config = dict(
    model='autoregressive pixel model',
    dataset='pixel-art sprites of 400 made-up characters on tiled backdrops',
    train_examples=395000,
    image_size=20,
    horizontal_flip=False,
    levels_per_channel=6,
    vocab_size=217,
    arch='transformer_decoder',
    width=256,
    layers=12,
    norm='layernorm',
    norm_position='pre',
    activation='star_relu',
    mlp_ratio=2,
    head_dim=48,
    fused_qkv=False,
    bias='none',
    qk_norm=True,
    parallel_block=False,
    dropout=0.05,
    inner_norm=False,
    positions='learned',
    tie_embeddings=True,
    init='xavier_uniform',
    residual_init='zero_last',
    optimizer='soap',
    beta2=0.999,
    lr=0.0017,
    beta1=0.9,
    shampoo_beta=0.95,
    eps=1e-08,
    precondition_frequency=50,
    max_precond_dim=1024,
    one_sided=False,
    adamw_lr_other_params=0.0012,
    grad_clip=1.0,
    steps=9900,
    batch_size=64,
    epochs=1.6,
    lr_schedule='cosine',
    final_lr_fraction=0.01,
    warmup_steps=1980,
    weight_decay=0.3,
    adamw_weight_decay_other_params=0,
)
Rows from block 3, named by matrix and row number. Rows with one number belong to one attention dimension. Each number is 500 + 50 x the weight over its row's rms, rounded and kept within 0 to 999. All counts start at 0. Numbers have three digits each. After the name is the row's rms in percent of the matrix's.
# q: attention query (model.blocks.3.attn.q.weight, 240x256), inputs 104-155
# k: attention key (model.blocks.3.attn.k.weight, 240x256), inputs 104-155
q.53 106:560451510403545436467416436395419386526520507522560440521423395458474581545653518519589481506508519510513476499563511453417514543438511553478467531514515435
k.53 113:451547382472504424499526425536477540486413497487500586464525582472478487430466478539585445502496538510389517530566492444591477491490449589467560513508469499
q.54 102:516650455551562500470451467587518577493472492462501546472443514491500467585513545493458517580600565506477536502484540585553471501503511550538543491542551535
k.54 113:526436592526457534475459500513517646539556524532599559516546426593478577588535493509465481473591535480576576501541520473549522532516527446554527453513515580
q.55 109:480520490530506474541441490604460522548526462494510425491511495484544419512476538419475415535559512527467422511397492529481561458517559466485498440527492499
k.55 110:584474535491553588482505474397501597522418482535514410468483480494572488468518520405614442565496513450527525471462485447498560501535414451430420499479498463
q.56 106:488502559504396567560513524541428532490473512488532412578413506476489527491529447532524594535450509464423505483462518463330596553432468397502502500505457564
k.56 106:539458533513551439480445475481507510490554507520551535550597524413474508535603458603454478554589503501377590538534588456524430491540506539642570485492515465
q.57 098:608543488503505464512545507567500593421526539532450542566517543490586436579487449521517522538561499569457471551539516446523508511568435506516483463433589471
k.57 105:594537498497504462495420515409535505446516484529511413472571453524538417526502418453561448564521432453558511427514539546546479506443566440534565524513468567
q.58 099:545479578488439481534491467469431541442479519403458625489446457596518518483508546461476557442475503580478465528422433570528536494532447548535429505525491525
k.58 099:489471518525461469517531463462541527532508522552388484567523505547488553568479491544404425513454450519487474595528555525485539552548550515512549475554447542
q.59 101:546507542501532512562535520490535451420456468553473535432509539473578566478496537441509488545506458527564394592531461489493416541569448387486474510497526458
k.59 101:479534609511538561479467516404465465560492494478503571465463501464522473474462523530483540493525556462417554512443485509461565471557487451545465533578463471
q.60 097:387474554485432477562530514567475510459529543414431478543583595552541504483452477527567545548494500538539546531591490578526529598526512525504512493401520525
k.60 104:483452555501478460509452540594536566567543494433492579507545558571528511454506580549481552502532458592479473597557449485479486418427517447594534551457465449
q.61 100:407537475545469519430418595500386454476504541495523552507477395429519498490553396531554543451492487516428519511424488539471547553544480405533460566410549501
k.61 100:506493497464425492634576416495530522488506474634514543581560549545470469590478382497480465520472563516555551519482464493417433525555539553532504562515413488
q.62 100:468530471540554538435449571565494453472542498545453395399463429548541507554537479456550556523560558554510560476584516434500518598526517430560558442523468515
k.62 106:519586544398518419504497523418517452524454483493508520550528516425426515439535483465573431514370497502557473489497593480493417556463503543530446489471481443
q.63 103:477503421496555505521540526486560532570567569523521532535506474571482543532449549509519482528504550547516519547569515510499523499455469468524565552610447498
k.63 110:420510494512452507479454549568467524481454542499531496539479581546555438455588468491507447571573485464477565498467495518524593421394446356440594516546485540
q.64 102:507492463470482480478544473497440462543464583346515444564552500502562538538469542523546565488539533598487489497514526467499528535445502521458446534504528576
k.64 107:526521543443497525477525553457513554516503433495422473568487514449482560519528510548513536512518455510513560507526526474535488441409564549444573599479485497
q.65 109:526460602469548528575541600404575579579498468551500505603464466538437570531571537517541488507411596556493492542512574460558486599566575470510499494471507544
k.65 112:516515551424561628458511450593405505581536509460552447582555604567545507558594497491431439494546521510574540525539403518457548529595555598573582501456583478
q.66 106:519503476504415512456540428606567536475502439554574453509506504472457492527489488509464483504505583477536600505446437502524445437457536445484564482429524493
k.66 114:480608521530454510528477507485542426466497495403549490465518456468504521496439501527496459537483476395500405497469543458468458480423526461498546576522490536
q.67 095:519552468534459454497489413488605488452473439464515532525543510505457487534530398490530531452506532492551414559486437528532448569450454523522488472660400479
k.67 105:511529601445548457535476531524502549519495605429453490554449451467499598526462473447483488501494578485507424519513569533398480525457436537433491470428470477
q.68 100:423501508395433479417437480410545552581459510485479430483444381515498489527485441607409512502460537514505515530431466495501420583491482494524444477470509587
k.68 109:488445455485470453468521513544451558479509488572555509520512505428498544498478498411572419662453522529546480490454500481450577484541515558581487556492497451
q.69 097:403553464455483461471429527518441452407488503395526569533511495487524478434413458589475445495441414520517494568566451459463485539514474553499508538481473549
k.69 106:487433520455513549533533608532527474530468418512453482416457465501541486513492494516494494592532495514582454527516461522494513445508559428495496518465494502
q.70 114:552539392528459566484483548466462551463372452503495533481529511447503547466498452485554523488528469461542467480569425507459544471488488480524489599546494532
k.70 108:431446484425436489518406528511497516519479499533507529488518537497521536479459581535425481548483515517479524541546518587536482531498393510478521567545537591
q.71 103:530502447441439574481485571421497464467507513535494486426527493549505538444499545570457511510443533462481547477491606573520470441420519503554443513362488547
k.71 100:536536510486426472462557541501443471487548493488431489557421508534455471443542583551448517494493408570439496495444395524580580487412556510509456506490551466
q.72 104:518582501464440566505513477565566551461524543546508454380546440459453507461537499476524508458547453532475468441532533460458460470546489533522552479515454561
k.72 104:485562538417454469483488631453478620415567500439546501491437459569439429558446498525493550523539634482492472591518423442542498492407530477421601425501497455
q.73 104:531534505465460515522526418518478563531402456454489469543517491457580475549465488471503502449408482515415538442526627470553459469581526514454462489498468512
k.73 116:450516458559499373552560418514487424478502426459537476581505485554516526541416449551595421504506551559501564528476519479532475468402467571442470523461464470
q.74 123:550455479538409581533449540451494527501435445463537522506423413428579447501608443520520484469408415442512448498575446515507491477434510509467466453427541564
k.74 117:498538496550474508546556511570461549566461447428486569556571561437500533505526506451583379540477499580529565466590430468506460569529481487489474494485492532
q.75 103:564391511486495512437432584489516462503496483493565548502450370432464505591470451585532538465501395593423560559488458467430506503434471356420481507526518537
k.75 108:541530456511514469557503534577439577473466589512450591495516447483557616445496394513526474512471495488510552546571454508458467415491484610462483459532491508
q.76 101:497496505369543482579536467519540471511520516449442488562570608502531479548491573550442508590595540454539537501469506526539561431494491522487464461519505539
k.76 106:450516491565435494435410472543458525527450559420495512524512413514488520552504588462477525447483496594420484546549543488401627472526479582547508383503479461
q.77 103:547490466474485481507531450497571490515517427494500547446557618519486574596537527543525507448559479563543385489559466535487393409497483474517436518554443482
k.77 100:480455545431537515589558534457474527548401565562534528467484438522493559497538475483558482483454452434473460533485511499493536461588512560428479525512498463
q.78 105:529497526436511457458461520520493621539567482521382480513567525540529534544476462547427465562510474453522445516449477495517574549502570534566460428459490455
k.78 109:501436511498497537553483416548523421476490537540524460471515491550394496472553495496568452432585466492408446462522410458444507427504418592482500493487422572
q.79 106:474477622589514514538570494490583531479438525468487508466490557487494413604473515541479522614557561503495494544555514379621387471571418437539555471486492561
k.79 114:511441502481514393529518501440568406505533524462444578378503492561369498471525492493465468590465576531407518578422596454396473440458570561540486516476494472
q.80 106:556485443479525477494523532406525575532567500520488542527578599423565541347435545421542437560588626422482517498525530482401536533491527505457519432439525591
k.80 105:442508497462523472465449496458472488501444438574517534504604504531564441399463596461501516555537488477572410449336473522527571507571481507521460441527642501
q.81 103:540503572591527540504442433435450511526486473518606475547562408407537502486464517472372437450460491448451427507369491564585512529539508483555524428473592490
k.81 109:509557432464552480458523504473531460595534482499539561503519420504533515584537443548629457455434514498397467588463562556529450389488454551429474532507471487
q.82 107:523422475496464501488431557521527602532530499524432533506391476428534571509550528555471482542581539531510571470509538503459426593527487475499565514506498592
k.82 118:556419456490442473555477449548514575549526479519435548506463486433502571487499474556464471508523483579422479528534525571493575407477432546453538500504561528
q.83 104:434535476461498432534508547519435461442494520492422517447532435499482585466460447409476453480579535503473507479405468476478483548468438504422486398533441463
k.83 113:468430464466554456534479462549524461567458396528568432550447487522494466532516455536542491665463498518485491597459507427540449451501501488473511513487515429
q.84 114:482458539529508512433448554483526531547498538481403401491522554470508480528494496493556470547445519485488615505382404511469500436536442444485535496536464495
k.84 116:502443491518466562433474591567404451552467516519529495491488486577471483518522459491572511494450484500529466535533453476457535563462479520510464546481515499
q.85 111:430591575561488511575502531404632471454562592514504500566513481574491521606512481513470468517533601484542515516496605443453463524440487474529490536489514509
k.85 110:592461486478521516500597446421563491528480571438512505488535494492448510405551572505468489490509495532482479522439561507441468489492466434458544402470464428
q.86 113:453526555518499470487446581573452519411468538418457563494489459506585562558549529568518397435568435591556483454519441510502472547543557506504521407456519518
k.86 109:469475414567525561539574499510478531438557473530574451477432521504477341483520521409489480509491421454533499434589549484477427508549567423427521592561518497
q.87 107:528448456578490559544475541481441507469494458468595551438452425576525551498449525494480556528431427513517510533487486518498526510551550529502509581411512508
k.87 118:551406511464497522470480528542441505487511432636480437478439469455493558552511495590472519451520434497576548535533449519454432505458497371569478537541585566
q.88 100:490582445508500543457567454494459518543574518594596435422535500412559501561521487562512481474451472578555539544477417556446508515394592593554579547454514518
k.88 096:457523483539482560466460531506529550434462497545502452459451479467544494486511547505529546439589480413545587579527432480580522412457474465511420500534487516
q.89 100:540530489483524484462465542438470482505519525518456606481500508462568518452462511471487441489424431495587471431493445444535578531450568454518452478433545569
k.89 111:434510545615527429481516527561588448488473481442510437451474489559517479507460543444444455473476434481492566491505593491512599512519580534567445511537485477
q.90 105:487607490571470522467529424520528530487408559486472620512567518554577465550448501486504464523548515418500531484587536473518523487477467518548476535493501522
k.90 110:505437530497476541471442518437538568564494508582527425498439485466537519471444493483515589530588512517537515480568622506525547527464397526492513434487528533
q.91 105:573584517448514440606589594535451441505447387521494512584542553520484509481456592412499473479572515513461522463587572527519468433498532488463544493471538498
k.91 103:413514567581512603535464402468488474468517521499550464536520494598647458489512584416507477573480381433488498481468512513540555510540403454612446433438535537
q.92 108:539556426470542461518475426503576517475478545488521554500485469558458453569478492467520436544564480500531482390469540443473444529498381539481455536493487541
k.92 113:576505351446514499492487546451503433475499389504563481448514431518445496453555345560523505513385532523579371501524469423456409550492488484483420501567505458
q.93 108:530485533625554565551463493481561473547510608526481534442505443514500512519573554381573485548540437600501382481452420456530510575571453461529561468477462494
k.93 105:569513464459505446495492430530511476422493556394517456585487463482432523468470466581416479376519552519442489457522567380497368474498527523453448503565433438
q.94 102:481478507464480471518486453465502425472438530544541487492524470548570497527555418572465493518532511506531477464539533475500596516384580497500539572545422566
k.94 093:464556538460499462503552536511505475545528457453363486529516500535374556425500523561524438530532507498532501499526520432459459460476520553433523539535508583
q.95 101:559502582555530481490582481567499459571521433498487478546590579506504652471516467572531459561483478569451564445541397451505542524466587469471441428552508450
k.95 104:584536465562551652457551543548459562460553486498595487551510498497535472525568596328580523500489457525550441509603567520509539475532472456510495553385531548
q.96 105:570509521491545569528473494477413444449519526457460428446510458526514488408518492586380458497459561433505538535506484461457468375506468445500509485411579570
k.96 101:486462514387526471460521525424513463494481463474460511527459522497511599480518514520474466486443518522525502502548426557468452577437509482559537522465544437
q.97 108:529484473530434433513505531504487491508512446490386561459603482488549566499559531602494451488595474577470482431505452476454465489487437468524521473377455473
k.97 111:475476474567560391548455481536501532551467530495529543572475511461542484444541506408577542560539475471424460471582481510521505393469524426497476443651460475
q.98 097:466500575535480572486488583536527619521479514524540528552478480442536433512465569448537470557474517547500536558484465536497478500460514598502446546585470502
k.98 108:402381445515520545470497488431531426443524434528446554527530523550489516446584557530473508592572483374501433466492459445483487559590462431495536465549542491
q.99 093:574457533423545549574548519581550441515431547494459457562493454488606551497520530511555563498615481551487611530545522437444502455489515468473467533561493516
k.99 108:537538480520566487519514513507509427492465537423449543476499495464463563474504476527494440478526477525334491490489563486504504478467440507454528517565476453
q.100 111:434501446437484436502533521543469466564530534483484512458491442429506538566412427506510467484513584471588416513511539535418556522474583526537436520431434492
k.100 108:464442435535494436516469482451494477505478511398529543484400506500534465450536535474522429453471554462476475416478486494497493584435549510504498468540413532
q.101 110:487523593494432556471504523505502586532568474547473513586451490527565499536477551461490492570518475534515548535550539503532502484439547495453499528512467440
k.101 109:459480511497485601509463505464398490510466490543473458443448464448483543579531527544483532519531444452540520493522491459595465547540409598578518546488439474
q.102 103:504585553464509447472506466444522530595402533463592525474499489517455540517550587524490563543552524505518479461404466509589574514453411486555504562460530440
k.102 100:463501501464532531501525597635603546507430501438547499474574469569518525539441433576510543435561504524491540520539479532500554449561438571461510451485524457
q.103 122:576617511555578498565563565594522565567522548544612442510457577433447453603517428499481474477469553449607490583602505475515425550418429518500543495560522537
k.103 119:482528587586509542539547521564536627468545547518628486469574551456593552486463502397453434519530481552505416490560527641494512496506527543440507545529517541
q.104 112:440469507511548420524527585517481473561516537462606534482484472491500469413567505513453539472422431447547543526449482499489458474412488384481572487455562507
k.104 118:503492505520405473501348454505454392484522508544506513513539487573516393412497495498505520546499540475564601466464589605571459532570536468514507563533527493
q.105 098:515523514442466488513554548548539499530416390504513409571557500508475469510517522519539468454497468434449462544439624502393508513530579503476409474520478517
k.105 109:565433516395598605533558552573541544544513441594539461589468518534577474542464466506487547479482452531488501421553447548459521450498556479473575490404494487
q.106 116:432579544453493463491495537543399480544490436500516464491529531462475501397462471442509436573445559427493547453426449500562503511555569494543569494469460479
k.106 106:539538494414617506549548488518535552575504494508490529410544584487473505437481539558465543500534477471553554522520513507478480533445525519465502532458434510
q.107 107:585469537486496443486452419452456438534474423439459490463515535479462472501525532469536611443529446490471471478526577530462452525403459550505420479497542513
k.107 111:491500502459443537429464527561437331555533528507506467554550433481502542496514431544516558458516423479468509475472526447444530482506437572453522495517459494
q.108 099:446583404468473493532511560431543470467478406501421423591548482533474519475539474524459399432471497503492480439550544470429521506447510491501566461530549421
k.108 103:595480453536480527503514489612458554438506547547517449529542490525489429498460568364429568520545443537502426402459548569374440582628460534463535486486497541
q.109 091:499441488464393485478625499474493507526514511487441534481478538544463348487412490542539509536367399443430558499466487502536525486407501494437505572542458536
k.109 096:522463539582547500530557477497624600506481543496472565505424500571508481541460497515494586481558500455405533533524532422557498436463537483426510584484504561
q.110 100:535523441590445516408541447495548535499532426455460476510430576457587472436513595367435557577435487423512473432421504473450493501614578581460400540532513485
k.110 104:467479474441485567546554531505428436442465480452510466438443461498480466445497447499525489448434470445492510538506493410450485469582539434484450502484462428
q.111 097:549555538495481421449510443421547549577467518510482499516546524535527491487447535465617504498449558478524545457470419563542457610572540496585413535491553464
k.111 105:561517529473537482533526461403552442506532560490579534501566519591455458503453541538487422524426547463549469512518579477501481610430552520526478547494473547
q.112 097:496525500558548480527516453467542431427449478502490488565579557532597511444517522483556378437494455489530450437531442521447566492431573415521531402519506436
k.112 102:518487392434461572440456426473529693429582511511503449498495442487536502525545548473505460554505542497442538484504460534445439501489408499507588513517455531
q.113 097:581478545475570520444441584443564440548472485496541514549503553413449492407571553328470510486446494513521459417527592600449536496587454477572561521472515586
k.113 095:459554515433400482493518405496521444417555478434513535543570559564540489462580565533555533465423530481507521424544516569487490491485519531541440483488459467
q.114 105:538528428518504492524606480543546556423519454434604535513455445553545518518498526516495556440540374420471464482518580423450480557441519462463437511593590487
k.114 099:499481441504485464541444476436522580596514460523470484507551466460546438445450500562493464468499573499475412539459433453511461494529590512518451486572483524
q.115 102:546493514459589526464482544483453495590520448535510566492429396462509491556505427522520456430541475504480444465522473506511541575522538431503496539487538460
k.115 106:513528464424618590429490546483447509537525492497516462532540481453469646385482515545561381542499509508458487543461482354456524544469546607493533516571611522
q.116 099:559511504493506561510503560439516498513568469445536531510548558490513514435498497504590585541525495535405462511485501517478505484607506543573566387563576577
k.116 106:440537493592533519563592593659455472501516483482506535482475425535525453451469472539506480513454465446551504492437467498490462451536591450491551549453416480
q.117 108:465431468540451429585509599490511458651420463513458423482414476473454495505517544507559470501496557460539510551463550482535480454478543462553463514464451526
k.117 107:485500608510560468581538451544474529361482459517416629491557591471551548450519544544514474489525437489425545500512513473454472501483476469546568445482460590
q.118 094:439473528449443508509385602485554480473455501461463467535509502507468431443566542419499490536604482521472503461506486514460461478541473432491490511554585491
k.118 110:487465501536519535435407534410508421546450571528404374425578463584446465415482524482495537532551469556551440451486434416455404516589504494496456429472460461
q.119 098:455529499527511631552497450556506474545473486581423461508530385513478435509480519479614470446514399481559520538540477499489360496579477392542442457462487560
k.119 110:554479460495528571555532507494491490551421462574546562601563462456545395530496521446517543486483519454564511465575510551452507530337652428495571513530560433
q.120 093:455501523538513485435493503438516449641446509586545477469589558551514482533518547557526475502506500535588422521472440452544516547395491522493555474428537519
k.120 096:479450450497540557540422413517516542593479416557555490487456458448511432451535383469488506494555483485534465514571405434528538467449463548502556512535466614
q.121 111:483586578645438488505579468512536559505485435463506431558497508574450488564457499522461493491498489460558519543407496474522330494530541501454487476519502472
k.121 102:505491513519548536501536509456489399514527474445501525569514440462530432496471492550511533459549510540528473542441488522518546516526414535487551490499556510
q.122 103:510508514510567557584442492431494606474452467499492588492385407437575422516416568471454594542498436492504504572549449506533546442457427462442482510479516531
k.122 106:543542471462604428498570548461517434543580485499429527447547569534507470502465490560534506504523513545478567494479445469454514505449457464462496530440512554
q.123 095:534450563471494457514447492492528473565454494531434493422499491403570530526508506473433524402542472559376530478530445484493486423468455568481463508460534426
k.123 094:448499515412512458477479484563421481524562515544589481509439535546467495517552467514506574576524554475482593635480480445518505429428510547489529430493478559
q.124 106:468551524488576476519490487495523477508476519577535540465593551528554458457437590446459417485604552573425486489498528467610482471489485432447508552470540457
k.124 098:567453470554512460453491535438494460412513483440574481428519441488522515482470502480495471479422491505467493548354602472508499425493553522436469546499536435
q.125 096:521465444468445444451570525496565602580483478596550440544552508412399592485456495423397445553558566491492513533448544513432422467489528484439436525484531581
k.125 101:398434482567579451488545416529553627365489518535508495509527446443410464563417539577544463499584527574483531459541441512462522458536468564493552369463552484
q.126 102:457521475536497516546636476420565563452536560478505564580468502518493443584546618602456532486433494457440561531569509525488514494457480461522524415480540512
k.126 098:544460445526491524505538568557521464564567599451497510527537543514500448575569523550484614513477573444444537528511532598485502498407465489521427541458528548
q.127 104:547547479494559526514618573532487590447522490525488533487551546547551541552541437509505447545457541466531506426547441458395540460544502474374486448486613480
k.127 106:537477454435473517536489557538453543484522469421411473573489356606509531475511459402472571486443525448426450497516513464456510519591525489507406465536446494
q.128 099:549451538425504541536502487568516471491482484458509471531614467547504513419399487505505554431552488586492419472562583484422528482551482551511467517470526519
k.128 110:465438509464540498473528587550549437582581538527589417520409518480520535490554547432510452584534538557528504498476461509557469514479565545488576429536421549
q.129 094:475480474378470532529501510465560365480438490529444545594524466561558529473537477444434505546522497443585429522523437508466493598510429465459489442518434552
k.129 108:465572486549425536449481505548449443427514492477419480563505471440612466523487413484494447505525464457594577510479502540417460564550603466534457556426503456
q.130 095:566602410466502498529535500563517515478416573480520610458446568625488442441551570465485476547456451497492519530566543530604496421483514501509540401537547520
k.130 112:522503453527554472565551465617510500544503505564430558554586592483465580519504454580522443516581551541476518504436518590388460545458527522456578524465480464
q.131 111:463522484469547457439481425449506434431395555520466483521575476594485492467515526521520522468546486552490458495464532405505502451494506560462442471533405443
k.131 106:441443501630419522544447556539577505449504486561542518554512491533513430490514444493362535501497502466490446523498475435463457440520534484452490622549478520
q.132 100:496498482461448484528564440520479501555592471552485446546544515418549413521486451421532378516553515518587480467492393554442467524525544477446518457533598500
k.132 104:504390497448546430526564433512522508531521453547440438472423502529447457463438515489537490629494534499447468439572477523418492377467562463379514381432543581
q.133 116:541357595474477618466461422439528544505457597452512507457515439488521452440526504535451589448527533466496434488599583494486514451565370414444503476531512488
k.133 113:593399532491528485541494485526552511531517465518559546489596494437527500525491512494533460488480514404505480468423521512413556506535514484473458491429448552
q.134 103:471398476528493554520480400416452555553495539540588506495539510561515496509563536558454529536534523452505497483574478472435543468468563505429511463501498525
k.134 102:488480457475417459459486429412500465453574521446536526555522526570546511552545438439527551494467421479457550414559495508409438563478502541525471486515412539
q.135 100:598519465546491436448430542380584505570490468459418539537479506609490585504569548483469529567445518484466511529498510433419603503480568369542531472507483489
k.135 114:424560500494539543481458597483546496489551440535516610541510549560512513442503467503542391506407435527455469495523495385452544462521485536452549542419491428
q.136 104:415487530463459505463428531453448490517549496522582495446588424460426428479490452465553569433475483556461467513439495509409523514517432541496497472400530544
k.136 101:496469459447563663527630458507538466560570521476533496509542513462487549541558450498532546434446513471485532516539482487510504521482444430478488508493546572
q.137 101:541522476569419524488462551490457435604568507490586549580480448453554513493486451501563435486420636605499521539471519577510523500523489541511482513565510594
k.137 102:481416476423434541426605537452460498524420483551457512482555515455480463498510524523580457606531463537443549429441506485503513556631517504508634498422494495
q.138 097:454552526498519541654517571512447464550537609583464497569433537438493530550523497468536501497552487464522507473592590585541475534528432463543395497515570576
k.138 102:493512490477603571472487579539527426514517613563404562480478444498495495458555520496559515404396502492525519557521520533463504513582424485447396567498462493
q.139 101:489526480467495458564448531510578450575511484531552536518435518432494455537492490444533412406555504520410397535524416543509605472523568500428474423449570456
k.139 108:513513564519458575464559467509533478472461543600488471518488461540547494636589458553534485480528481466463475515489470556531518548563604478480408562461482504
q.140 101:508552498545566528447555572497431593446484562558523489469443544454672540527585448502481481476571484493462582532503603501523473437518474478524568486561507477
k.140 097:495548606431491500516492502465417469445531459555518652560450574522541578522433478465540501466543453537619484567420459530540422529561506506572502505551487571
q.141 116:639548504485489435463492542454445475504509515449511560456523468395502474428497568473444472508467501608439459516483440534485567470568468471548499426419563461
k.141 106:551483503463576473557570515522496490483524506531478500559463523408552579569566500491492458541452435483489446598462538616499485514552464570611538522520407557
q.142 092:490541487521410448475488533542506522479567507426539514537528461539437580546529480417428441466448490450451498503603504518602589482603475545389444392465528558
k.142 106:485493531496524507473472535523497484461525477475565441429495517514537494451549493447570516530430533403398470556484437528550584440586496514454438474477497475
q.143 111:475508469352499572409509504495491538526542566425449494484494463423488445557471488626464543434399483481502399478538581478485365490482426519493518543534547515
k.143 093:466498475458473434495469498539546502502457548426452500466464508523542497572491535518550519470536404439576542467523561475477406480491533424555528500524508476
q.144 084:530472501512402499483570529539517433495561609459569438523411473465461573515473550515479516490527483458492594535582547540470470462503502555569640449593555469
k.144 080:459454388542555474479404493471419510521424475474562472487431411403497466516483488489405410534441554499499429521473536489600462494563451441402420517505453547
q.145 092:577581404549467519482571543496485500519422434573508587522521586589470543506499539564506568522516473435513559486484508499420489479408441487542462415589438524
k.145 088:566508471520434493567438443476492449478512577496508494535528521519531527429512598526521416639480483494443525499407383444573538518432474452406562487524453500
q.146 078:486487471494511485517400524450535570513544467516512505508467483506480559494562447466488457547569479456632539618529538494615467469524561466508496470476471502
k.146 083:570408494578598510552497559562433432500541427485519608555493583457447519517557556406466504530533532494544491499473427490537506594548573479439474427567434555
q.147 087:578597503535488503538520518591502563509433505533528552524595494554486563587483471535479475588596510550431551400631512525495495472454476538540533438555500557
k.147 098:526532500481705527507521500589524491543401413529516526518511555453623577523498481501503551556485490572413453473475543511541532430481497452468466552443520449
q.148 091:517488463500483492427495521485417424542586612523514487561520463546605528602512494435519483552491526463451540433524423541581498559446462533513551396455452529
k.148 087:466594599419595424520527507538586446451424495467431530412549493481557486567520482458481454481451430460584444467440507462571487516446431481532482513435487493
q.149 079:445499523532525526509553470494530500492547547522454592486461559519485497542526527443484592601427492481560482579452382583571530503523518485586466533419498448
k.149 087:472516459417509537493425519470496529538577592521568504526484510465562463493533537547579537499524541499468621591548485474576540461672502550587596546457544480
q.150 080:482586498485505437499475519534516468597482451506482508479405508546531589486465551501581489505404385493599455494464532466414552446461594470529613511542526434
k.150 085:532494590418512419477606462486550462518463513557379537546551570529426550509551511405429495592455490489564421523473463457521507514564486449538464516477527408
q.151 095:505524564489519493442507461489489460486529500460442540435492593507494625503523567536605520453463426431461563552521524564585474416531626549420504465434571445
k.151 091:582538539482531533500443495602463491605510471450608559537558536554619539466519567521566560597543538538589507595508561421470538386518531484473511524397514476
q.152 119:480411546511486498434449446500413501489476496498439445547585546483515427504485465454518445477449426486394406450465505450489560583526427537469515437596447534
k.152 089:433477386517523568449532542509434533431386421583486394471534347573483497470484498494590533585460608513436479483459482482436578410555423486425550512526543474
q.153 087:467483503528544468588541467517581522543488512472441509545426494546480566607557569426531378498499430525385493438487526505574502500462522476640497541567463510
k.153 089:493447552521664490519431500527548485547403538534540536411499522460545433586478482527572445493509454517403458547504573494586610474553378537523552503385486480
q.154 081:478548450527470707465491584511498478417498546429564472510571522439539505509466497558446541502501537467428584501525592453544581521566483449502543472515523578
k.154 077:414543427413491504438478517442488455471429528428491487482422426516419510516515471438417519496449511518496450461583588584547413563401468478466506473530467471
q.155 096:528524613440529614463478478431531590570474479487504449497464541495531537555521536488422497485475499470577515516511520536610470529596509469524448541670444539
k.155 098:508504552499533556474470556561497481520598541535596543589522504599505524550500534469533513434581534552436396570529553536478547542549506497522420580529486483
q.156 067:514432481605516443541595531456525557595499563520458518493437464519539564563532554527533494502545506479535551469522553562495475577484453491551592566535591458
k.156 078:479581397458570392582495488511523493555424486492405507478538476508522513439569485485403477414505513531532351538529563509545481595553559490465423433494465497
q.157 086:508465489547489470464520441440489516451650565522562481549450542532459507574567444499536437493493494488479578502476534546487550567524482584589454532515542486
k.157 087:515542521456442512471481468470519441483522551504473448431471593545459415497524539417435466498501394482577518544492487462505518593499526529558560568470482503
q.158 092:505430567447544592405487477486600461605426511448512488515477526478532529581485534619536510512574539539553529575546548541477477446515565423478492531427522555
k.158 090:457529570447567496453623442539527543560456514598470422397591597399443485518460460526543469531470484559488500487549564508501550398561504475561543583513530512
q.159 096:556518625479514491506520500562578446417413429466444505421514628494409532476495519493465396499463506429517447445496501593505569469471453548456529518439571417
k.159 096:503397532467536614444473552512477429496523500493556575508541472555462454395467539426549483599502461487525484541556400502467572473532488484468454526522532520
q.160 082:484466531453565465508422502440489535549524516605487456547494542522544464552544526514481474525469552464496517525591564537580478506594523567440476495489509544
k.160 086:479458510474455603470459509586449472446485552492434447607550474476493465468518524491468535506530538448563612529517521512537466547427507505475569541469428556
q.161 076:517481573538536537518390530448475509493443499550535443521502478564530514550547517536496528413484533457470497474494532550548560521473493452405422402547371458
k.161 072:618525468460480524407553552468524496486480595513389508508562491500458450550469471511526463510526461493504425441540578468503449538487501401456411572553483545
q.162 092:575551418442408477557444456537476481456412511505495608476520463472526464544397482528493526470447516512535436495573485542442503453414376491483489457545495541
k.162 098:409583477563428480417530445490474480533436521497428416473451447473529557579500501553502515564524551533469538503515593480605470514449515503530511619530490489
q.163 094:479445512470495456426477536421435506476433462479436538481498534516459491454528581489490498578377512572431452396475532504506421487440449529544409512444515425
k.163 087:453538424463456537484450476471455503463480536525583511533484453511548452511549501545525564509511553562485543596522484426552438524562401543544632561438565456
q.164 086:479499516576489508448540503500458474439470580511558549558635449566497523519480472498624476510434538472457517386590430504362615443461493476465578410520563518
k.164 090:547507490514435562486464573489499453511584557526569513529446366602461422449511571469456527468420561471568566473544476494473546561481498486399501463562554511
q.165 081:572456416507502484480518485467514483526460464533547549458477457521529534505479528499440562502466488475499482521532550554503472451493507427521513447497462467
k.165 084:476508478549652572482541492665502506576435472510560538469506423447585498594497497554524519539557506485438467484563581501531455426497538452483488463610500453